config.yaml
tokenizer: "char"
vocab_size: 30
arch: "crnn"
weight_standardization: true
wave_channels: 96
wave_strides: [5, 4, 4, 2]
rnn_width: 192
rnn: "lstm"
rnn_residual: false
lr: 0.0013
beta1: 0.95
shampoo_beta: 0.99
merge_dims: false
one_sided: false
steps: 3300
Rows from block 2 of a small CTC audio transcriber, named by matrix and row number. Each number is 128 + 24 x the weight over its row's rms, rounded and kept within 0 to 255. All counts start at 0. After the name is the row's rms in percent of the matrix's.
Before each channel's rows are labels from the 100 clips, of 14976, where the channel reaches its highest value: "top examples" is what is common among them. Only what is clearly more common there than usual is listed. The data: short made-up English sentences, spoken by a formant synthesiser in many voices.
# conv: width-3 conv, stride 2 (model.blocks.2.conv.weight, 192x160x3, standardized in use, each kernel summed), inputs 120-159

top examples: /ɝ/; number of words: 4; voice: deep voice; "her"
conv.182 098 [110 101 140 120 130 128 154 123 133 132 127 105 135  92 124  72 154  86  58 148 147 168 103 115 157  99 158 186 159 138 152 101 155 143 164 123 129 168 134 136]

top examples: /k/
conv.68 097 [107 146  73 166 126 122 157 136 118 136 151 150 159 136 142 158 126 183 112 111 138 134 165 137 119 103 119 131 131 138 112 121 131 165 163 108 121 105 121  80]

top examples: voice: child-like voice; muffled (low-pass)
conv.176 101 [109 116 146 159 123 131 116  89 189 134 126 154  85 147 109 115 150 113 110 142 123 102 108 186 108 145 137 122  95 158  63  71 165 141 139 139 128 140 117 149]

top examples: "who"
conv.48 091 [133 152 108 136 141 113 124 134  71  84 129 127 166 124 124 100 160 125 124 123 152 110 122 110 114 113 106 126 174 141 119 170 109 111 106 116 112 138 169 109]

top examples: "is"; "where"
conv.93 109 [104 132 138 122  81  87 117 161 178 126 145 151 114 176 132 118 118 140 122  93 112 134 117 118 107 115 121 156 164 139 131 140  91 135 128 151 106 133  99 158]

top examples: sentence kind: request
conv.146 108 [126  92  94 132 155 152 109 110 131 114 135 122 113 139 100  72 128 136 153 146 107 142 125 117 141 120  89 168 128 137 149 150 149 104  99 151 142 150 136 147]

top examples: voice: deep voice; "where"
conv.78 100 [153 152 106 173 146 119 110 109 102 116  91 153 154 148 144 117 142 101 112 119 123 163 121 125 143 130 109 175 127 114 143 167 132 140 116 182  78 130  89 143]

top examples: "who"
conv.110 108 [131 122 152 140 145  79 140 128 149 118 126 133 172 157  82  78 146  86 129 138 147 110 148  96 108 149 148 125 149 128 148 129 150 188 153 107 131 142 154 119]

top examples: /z/; number of words: 4; sentence kind: question; "where"
conv.129 106 [123 107 126  99 143 141 125 153 129 189 130 135 144  90 130 118 102 153 131 131  97 149 158 131 113 124 170 140 148 131 105 122  90  84 109 121 141 142 115  73]

top examples: "who"
conv.173 096 [128  76 168 171 136 132 111 143 152 126 125 109 190 152 113 162 172  94 134  96 140 126 112 178 127 120 167 119 143 124 138 126 141 159 158 162 130 138 122 153]

top examples: number of words: 4
conv.53 094 [140 158 142 124 143 129 147 141 133 159 135 106  89 118 141 107 121 119 131 164 114 127 113 102 126 143  86 147 169 119 130  99 123  92 115 128 141  87 157 121]

top examples: reverberation; "is"
conv.149 108 [113  94 172 155 134 153 132 116 164 118 157 124 147  98 122 116 153 128 112 145  93 118 134 168 148 110 140 153 101 133 106  93 139 100 109 119 145 163 159 118]

top examples: /ʃ/; sentence kind: request; "me"
conv.23 109 [112 140 123 120 138 103 131 119 100 126 112 122 133 130 163 152 142 126 127 109 168 134 179 126 132 170 140  63 105 124 115 119 116 123  61 129 132 133 137 133]

top examples: /k/
conv.74 090 [ 94 160 126 151 115 115 126 118  76 125 131 142 127 180 120 131 154 111  98 156 124 113 122  88 143 119 122 131 147 126 100 106 166 177  87 153 132 136  73 121]

top examples: /æ/; "that"
conv.156 099 [145 151 115 149 114 138 131  91 119 114 138 135 202 130 174  98 145 108 163 112 118 159 142  97 171 134  81 135 132 160  94  81 125 121 147 146 165 151  85 115]

top examples: /z/; sentence kind: question; "was"; "where"
conv.61 092 [122 138 139  81  55 103 116 137 142 137  90 173 120  81 148 123 116 164 126 143 158 115  90 141 108 114 169 133 123 139 138 128 120 154 122 153  79 162 147 125]

top examples: reverberation; muffled (low-pass)
conv.72 117 [115 121 126 132 181 111 111 156 149 103 135 138 121 132 107  98 118 153 129 100 117 152 129  94 113 123 156 114 154 136 126  94 117 102 106 164 174 113  43 136]

top examples: /aɪ/; "my"
conv.95 099 [115 170 140 119 116 142 139 111 109 126 113 106  77 177 126 158  68 100 150 151 133  80 117 162 131 136 107 126 122 158 113 138 140  95 145 131 111 171 122 133]

top examples: /ɛ/; sentence kind: question; "where"
conv.77 098 [103 120 157 122 146 128 134 114 118 109 102 116 108 122 138 120 114 143 146 109 113 113 110 169 142 118 171 125 132 172 120 105 124 144 159 140 151 114 140 142]

top examples: /z/; number of words: 4; sentence kind: question; "where"
conv.134 097 [140  96  97 145 119 118  89 143  93 108 107 124 102 145 114 136 158 162 101 144 113  89 120 194  98 122  63 179 114 154 139 129 157  89 106 153 111 132 105 114]

top examples: /ɝ/; number of words: 4; sentence kind: question; "where"
conv.75 096 [100 153 156 123 138  96 141 157 108 121  97 121 166 137  99  80 108 126  80 128 175 165 142 125 133  60 151 127 137 108 132 128 107 181 143 159 149 165 151 119]

top examples: /ð/; "feather"
conv.190 106 [164 125 117  97 115  94 119  98  96 137 122  91 139 116 145 152 117 129 132 103 139 143 119  91 125 131  92 127 138 130 143 142 150  87 145 124 104 111 110  80]

top examples: /ɝ/; "her"; thin (high-pass)
conv.21 096 [133 109 151 142 163 161  91 119 134 140  71 117 140 150 154 121 144 152 115 137 128 158 107 112 166  96 110 160 142 157 167 100 170 129 122 151 130 135 141 136]

top examples: /ɑ/; voice: child-like voice; muffled (low-pass); "is"
conv.64 099 [100 152 138  99 179 127  93 116 136 132 148 108  95  99 151 121 126 125  78 145 119 174 105 113 131 131 155 153 107 138 165 143  92 109 160 140 140 126 128 141]

top examples: number of words: 3
conv.13 080 [169 172 153  81  96 140 151 178 107 124  82 102 115 122 129 146 148 169 107  79 155 100 153 106 140 152  95 156 121 120 160 156  94 163 122 122 113 129 137 125]

top examples: /æ/; "that"
conv.67 108 [157 144 128  90 102 130 121 133 134 127 134 139  77 167 122 128 119  57 141 109 124 111 124 115 125 107 158 112 166 127 121 115 115 145 154 101 112 100  83 138]

top examples: /u/; "who"
conv.12 102 [145 125 149 101 115 146 123 136 171 116 133 152 107 144 125 127 148 150 120 141  82 175 103 145 107 122 118 167 137 100 179 129 128 161 179 140 105 143 134 141]

top examples: /aɪ/; "my"; sentence kind: request; muffled (low-pass)
conv.88 097 [104 121 165 125 122 110 133 130  84 142 155 145 108 146  88 121  83 150  87 108 137 152 129 161 142 124 103 138 129 157 145 152 154 139 114 179  99 136 119 139]

top examples: "she"
conv.52 106 [104  82 130 137 161 152 145 113  94 133 134 173 111 182 126 126 139  98 159 139 156 156  86 150 138 157 120 130 135 135 114 120 141 143 151 157 136 123 131 141]

top examples: voice: child-like voice; muffled (low-pass)
conv.169 103 [128 115 138 114  93 105 136  87 190 130 130 141  98 132 161 137 105 135  77 105 152 128 137 115 100 165 171 135 140 162 154 114 189 143 138 141  86 161 128 158]

top examples: sentence kind: request; /tʃ/; "me"; "show"
conv.26 086 [ 85 156 135 123 110 159 159 159 179 143 183 110 126 156 112 149 114  99 129 122 141 140 148 130  95 149 142 152 150 141 129 106 118 105 123 106 145 138 145 140]

top examples: /ʃ/; /tʃ/
conv.86 107 [106 150 158  99 142 104 131 103 124 126 134  95 163 153 125 137 112 127 148 129 132 130 120 184 117 118 188 119 129 146 130 125  98 145 132 146 111 120 126 121]

top examples: /ʃ/; sentence kind: request; "me"; "show"
conv.37 082 [133  86 146 153 156 148 129 142  84 146 141 125  98 138 149 150 150 160 134 140 152 108 151 103 109 122 123  78 164  75 149 119 153  76  71 154 150 118 130 139]

top examples: /ɑ/
conv.59 106 [127 110  98  88 107  96 129 113 134 105 140 119  97 150 148 122  96  74 134 150  94 128 126 133 114 127  89  81  73 129 152  96 115 127 126 108  97 141 103 151]

top examples: sentence kind: request
conv.114 101 [127 110 104 145 104 135 159 126 103 155  89 150 113 150 110 152  66 130 103  95 147  65 108 121 155 160 147  91 155 112 111 102 154 160 162  97 160 124 132 125]

top examples: "who"
conv.91 106 [153 169 127 123 102  93 144  98 117 132  78 117 139 120 145 114 132 122 157 124 124 128 130 145 125 117 153  87 135 123  80 113 100 107  80 134 116 122 110  87]

top examples: muffled (low-pass)
conv.126 097 [169 110  79 142 129  95 115 109 141 131 143 143 146 140 104 174 118 128 119 134 116 130 145 103 132 131 110 110 151 164  92 130 106 145 108 132 122 114 112 126]

top examples: /k/
conv.128 103 [104 133  67 112 111 154 103 116 109 134 144 124 110 133 119 121 128  89 126 131 108 100 134 156 101 141  99 119 164 105 117 145 164 143 134 139 156 144  95 135]

top examples: "is"; "where"
conv.144 102 [137 117 158 112 115 152 129 121 141 138 101 101 121 161 151 105 155 120 159 165 148 146 133 103 168 124 141 136 122 121 174 127 159 121 126 145 141 144 105  99]

top examples: /æ/; muffled (low-pass)
conv.123 102 [117 148  94 113 112  95 115 143 162 121 100 146 118 135 142 130  97  72 170 141 123 155 132 125 156 106 138 133 105 116 158 139  93 123 148  85 103 117 134 115]

top examples: /i/; number of words: 3; "she"
conv.158 086 [103 163 126 160 103 120  93  91 163 111 130 133 151 146 121 114 180 129 155 126 145 150  76 143 108 175 143 142 129 119 155 125 107 129 121  95 104 101 126 120]

top examples: /ɛ/; voice: child-like voice; number of words: 4; sentence kind: question
conv.121 092 [139 138 135  79 126 100 128 116 168 105 121 123  96 100  80 108 122 139 123 112  98 116 145 116 154 159 155 160 127 162 172 164 158  77 138 112  91 134  73 104]

top examples: "me"; "show"; "picture"
conv.4 114 [119 153 152 131 128 130 132 146 113 134 121  65 131 164 128 122 119  87 154 140 154 164 102 138 117 112 183 168 109 111 137  98 124 135 113 167 103 115 114 135]

top examples: number of words: 3
conv.38 079 [122 124 123  94 130 171 101 148 109 120 153 119 131 122  91  93 148 108 157 165 135 112 134 165 108 115 168  94 125  90 130 111  95 105 132 203 157 135 118  92]

top examples: voice: deep voice; number of words: 4
conv.25 099 [150 101 154  99 153 159 130 129 113 138 119 149 149 137 152 156 133 132 131 158 142 128 116 115 122 188 133 143 114  96 151  97  96 123 147  59 133 171  86 156]

top examples: /i/; /ʃ/; number of words: 3; "she"
conv.189 100 [130  80 132 118  78 127 139 152 143 118 119 153 134 160 141 124 114 126 148 136 172 137 154 151 105 111 117 125 134 146 139 151 129 143 124 123 121 101  85 143]

top examples: muffled (low-pass)
conv.143 089 [156 113 122 137 102 122 130 119 144 128 137 150 161  99 120 142 137 136 126  84 105 111 120 195 120 161 126 118 151  94 135 115 163 175  78 146 126 128 138 135]

top examples: /k/; number of words: 4
conv.51 115 [114 122  73 137 116 110 140 109  91 114 142 145  86 164 116 129  83 101  97 121 102 152 117 156 121  90 119  95 112 125 108 148 143 189 133 139 110 116 142 152]

top examples: /d/; /ɔ/; /g/
conv.70 091 [138 107 158  70 150 108 124 136 100 130 110 146 170 170 134 119 147  86 116 144 109  99 116 142 127 112 123 158  99 140  75 102 131  88  79 132 154 119 110 119]

top examples: /ʃ/; "she"
conv.120 083 [133 114 139 134 127  93 131 139 140 147  99 186 106 132 156 118  91  94 129 146 146 118 129 166 126 164 172 107 134 151 132 126 142 157  97 111 135 141 144 130]

top examples: /aɪ/; voice: child-like voice; muffled (low-pass)
conv.36 097 [126 103  86 117 105 115 120 148 101 136 116 125 134 110 156 134  85 133 106 133 148 103 124  95 143 137 126 144 129 192 108 116 151  98 100 109 161 118 115 167]

top examples: voice: child-like voice; number of words: 4; muffled (low-pass); "is"
conv.157 104 [143  98 134 144 122 134 109 109 173 115 132 138 124 134 148 171 114 142 119  98 146  83 155 118 121 135 134 115 131 134 118 116 146 118  88 102  83 149 130 127]

top examples: /z/; number of words: 4; sentence kind: question; "where"
conv.187 099 [113 164 179 111 136 114 125 113 123 118 128 134 117 150 153 181 120 127 119 141  82  89 102 159 164 152 152 136  88 144 154 122 114 121 145 160 140 105  86 162]

top examples: number of words: 4; /ʃ/; sentence kind: request; "me"
conv.159 096 [114  95 161 136 157 161 170 149 115 125 124  68 141 164  88 137 116 109 135 185 221 127 100 135 136 171 138 126 136 165 128 109 135 100  95 132 134 137 145  82]

top examples: sentence kind: question
conv.62 095 [159 108 145 116 161 122 125 113  90 107 130  98 118 143 125 177 137 151 107  97 149 144 149 127 101 127 168 143 130 138 144 170  94 144 162 165 116 146 125 145]

top examples: /tʃ/
conv.57 087 [173 111 138 135 126  96 152 110 135 131 168 107 149 140 123 100 115 120 120 144 147  97 137 169 106 116 134 161 129 140 145 108 132 171 161 128 158 158 123 105]

top examples: /z/; number of words: 4; sentence kind: question; "where"
conv.90 105 [114 163 139 118 142 122 100 138 147 108 106 101 104 123 159  99 130 117 127 113 132 170  91 109 114 126 148 127 112 159 138 151 132 143 125 156 134 163 119 176]

top examples: muffled (low-pass)
conv.24 098 [109 130 110 121 138 164 118 126 120 102 113 118 142 114 117 137 100 144 132 109 106 105 102 132 113 107  97 103 107 109 126 122 118 169 114 127 170 127 111 164]

top examples: /æ/
conv.151 085 [121 118 113 144 153 164 121 177 131 115 155 104  93 131 137 179 133  90 162 105 130 115 152 120  94 118 158 152 132 146 129 126 144 124 126 136 151 128  85 152]

top examples: /z/; number of words: 4; "was"; sentence kind: question
conv.179 107 [158 119 128 113 149 129 167 135 125 144 110 114 108 142 110 179 112 153 111 154 145 164 147 121 107 159  95 171 125 130 131 108 127  99 155 130 126 132 116 154]

top examples: /ɝ/; number of words: 4; muffled (low-pass); "where"
conv.137 097 [156 138 147 143 111 102  91 153  99 141 115 108 140 130  91 136 132 170 124 144  99 150  98 150 134 116 133 165  98 137 115 137 168 138 102 128 160 142 144 139]

top examples: /s/; voice: deep voice
conv.87 119 [120 104 175 160 140  72 101 128 128 131 150 129  93 101  91 157 113 143  89 177 153 128 125 184 115 124 173 116 117 146 130 144 100 116 138 155 141 147 106 157]

top examples: /s/; number of words: 4
conv.148 096 [ 99 133 136 108 158 128 160  89 141 123 112 147 142 169 120  93 112 142 119 160 143 110 121 158 112 113 148 176 123 108 130 126 116 118 160 146 144 111 103  97]

top examples: number of words: 4; "where"; "was"; "is"
conv.153 101 [126 124 166 116 142 131 172 120  78 170 142 105 122 107 133 139 144 137 111 170 143 116  71 160 120 132 149 139 117 138 194 144 102 138 101 116 108 110 158 122]

top examples: /u/; "who"
conv.1 118 [120 114 111 122 122 116 133 135 115 119 112 142 134 115 107 138 187 157 116 146 115 167  99 107  79 118 151 127 157 127 109 112 123 147 159 136 110 129 133 144]

top examples: reverberation
conv.6 096 [ 73 188 114 109 129 147 164  98  80 184 146 130 122 149 135 168 129 136 125 142 148 110 104 130 126 106 102 119 110 119 150 142 106 119 152 168 127 136  79 140]

top examples: /ʃ/; "me"
conv.41 112 [150 138 148 180 160 134 108 180 125 181 126 118  85 142 179 147 140 126 134 108 121 117 143 102 132 150 179 175 111 175 126 157 141 131 113 156 158 131 164 121]

top examples: muffled (low-pass)
conv.150 104 [124 131 172 142  75 157  88  96 147  91  82 113 138  90 123 150 128 157 106 111 175 123 126 106 155 156 100 126 128 143 134 121  94 103 156 136 137 127 122 111]

top examples: "that"
conv.97 102 [132 131 184 127 147  83 154 129 150 128  70 111 159 126 116  79 113 150 140 140 122 131 164 116 111 130 151 111 115 161 121 121  70 132  89  90 157 140  89 119]

top examples: /g/; /ʊ/
conv.168 092 [115 134 146 111 108 135 113  96 145 125 154 132  84 124 150  74 109 118 108  97  98 124 142 133 148 143 155  91 109 127 157 136 142 113 128 105 179 100  95 127]

top examples: /aɪ/; "my"; sentence kind: request
conv.115 101 [123 113  89  92  93 109 166 113 103 128 128 148  91 164 124 167 114  96 138 146 102 122 129 161 103  98 151 164 105 184 111 119 162  75 147 138  99 130 134 132]

top examples: sentence kind: question; number of words: 4; reverberation; "where"
conv.98 100 [132 149 171 137 168  87 139  89  83 102  59 119 102 112 134 112 133 153 145 140  77  71 115 173  93 115 120 143  86 142 148 116  95 108 102 139  89 150 144 125]

top examples: reverberation
conv.102 111 [136  87 154 161 140 137 158 133 127 148 120 126 116 175 180 113 104 123 126 137 157  85 184  91 124 120 175 118 157 144 164 119 115 124 158 132 141 155 171 126]

top examples: /ʃ/; sentence kind: request
conv.136 107 [130  93 126 172 131 128 147 117  87 122 138 126 101 114 140 168 160 117 106 133 126 146 116 116 106 121 110 133 138  86 148 154 104 139 139  92 149 125 140 151]

top examples: /æ/; "where"; whispered
conv.180 108 [139 138  98 106 116 124 118  67  85 135 136 116 107 137  84 152  70 139 132 123 130 110  84 130 147 116 124 156 150 130 139 116  77 121 140 134 197 117 122 104]

top examples: /ʌ/; muffled (low-pass)
conv.155 099 [129  85 117 157 132 145 116 130 142 132 132 130 131 137 177 201 109 104 134  99 132 114 107 166 115 136 139 132 101 117 150 131 171 147 119 115 130 148 103 143]

top examples: "is"
conv.138 110 [123 124 141 143  96 144 143 138 138 143  91  90 125 132 160  94 119 117  99 167 135 146 153  91 152  94 122 131 138 110 129 156 116 119 120 131 143 114 121 121]

top examples: /ʃ/
conv.147 114 [119 149 132  76 136 155 148 132 141 151 164 133 131 134 104 117 137 123 132 167 149 131 107 103 127 171 141 129 128 160 108 134 147 118 101 141 146 124 160  95]

top examples: /i/; number of words: 3; "she"
conv.170 098 [118 143 105 126 109 108 147 103 196 114 112 140 104 125 133 116 144  98 131 151 151 166 118 131 154 144 133 166 122 128 120 131 168  90 121 117 131  83 155  97]

top examples: /æ/
conv.33 098 [109 128 134 125 123 166  90 136 150 159 138 102 153 124 157  92 174 108 144 139  90 116 133 152 139 131  98 143 120 114 116 154 161 139 121 142 187 123 119  88]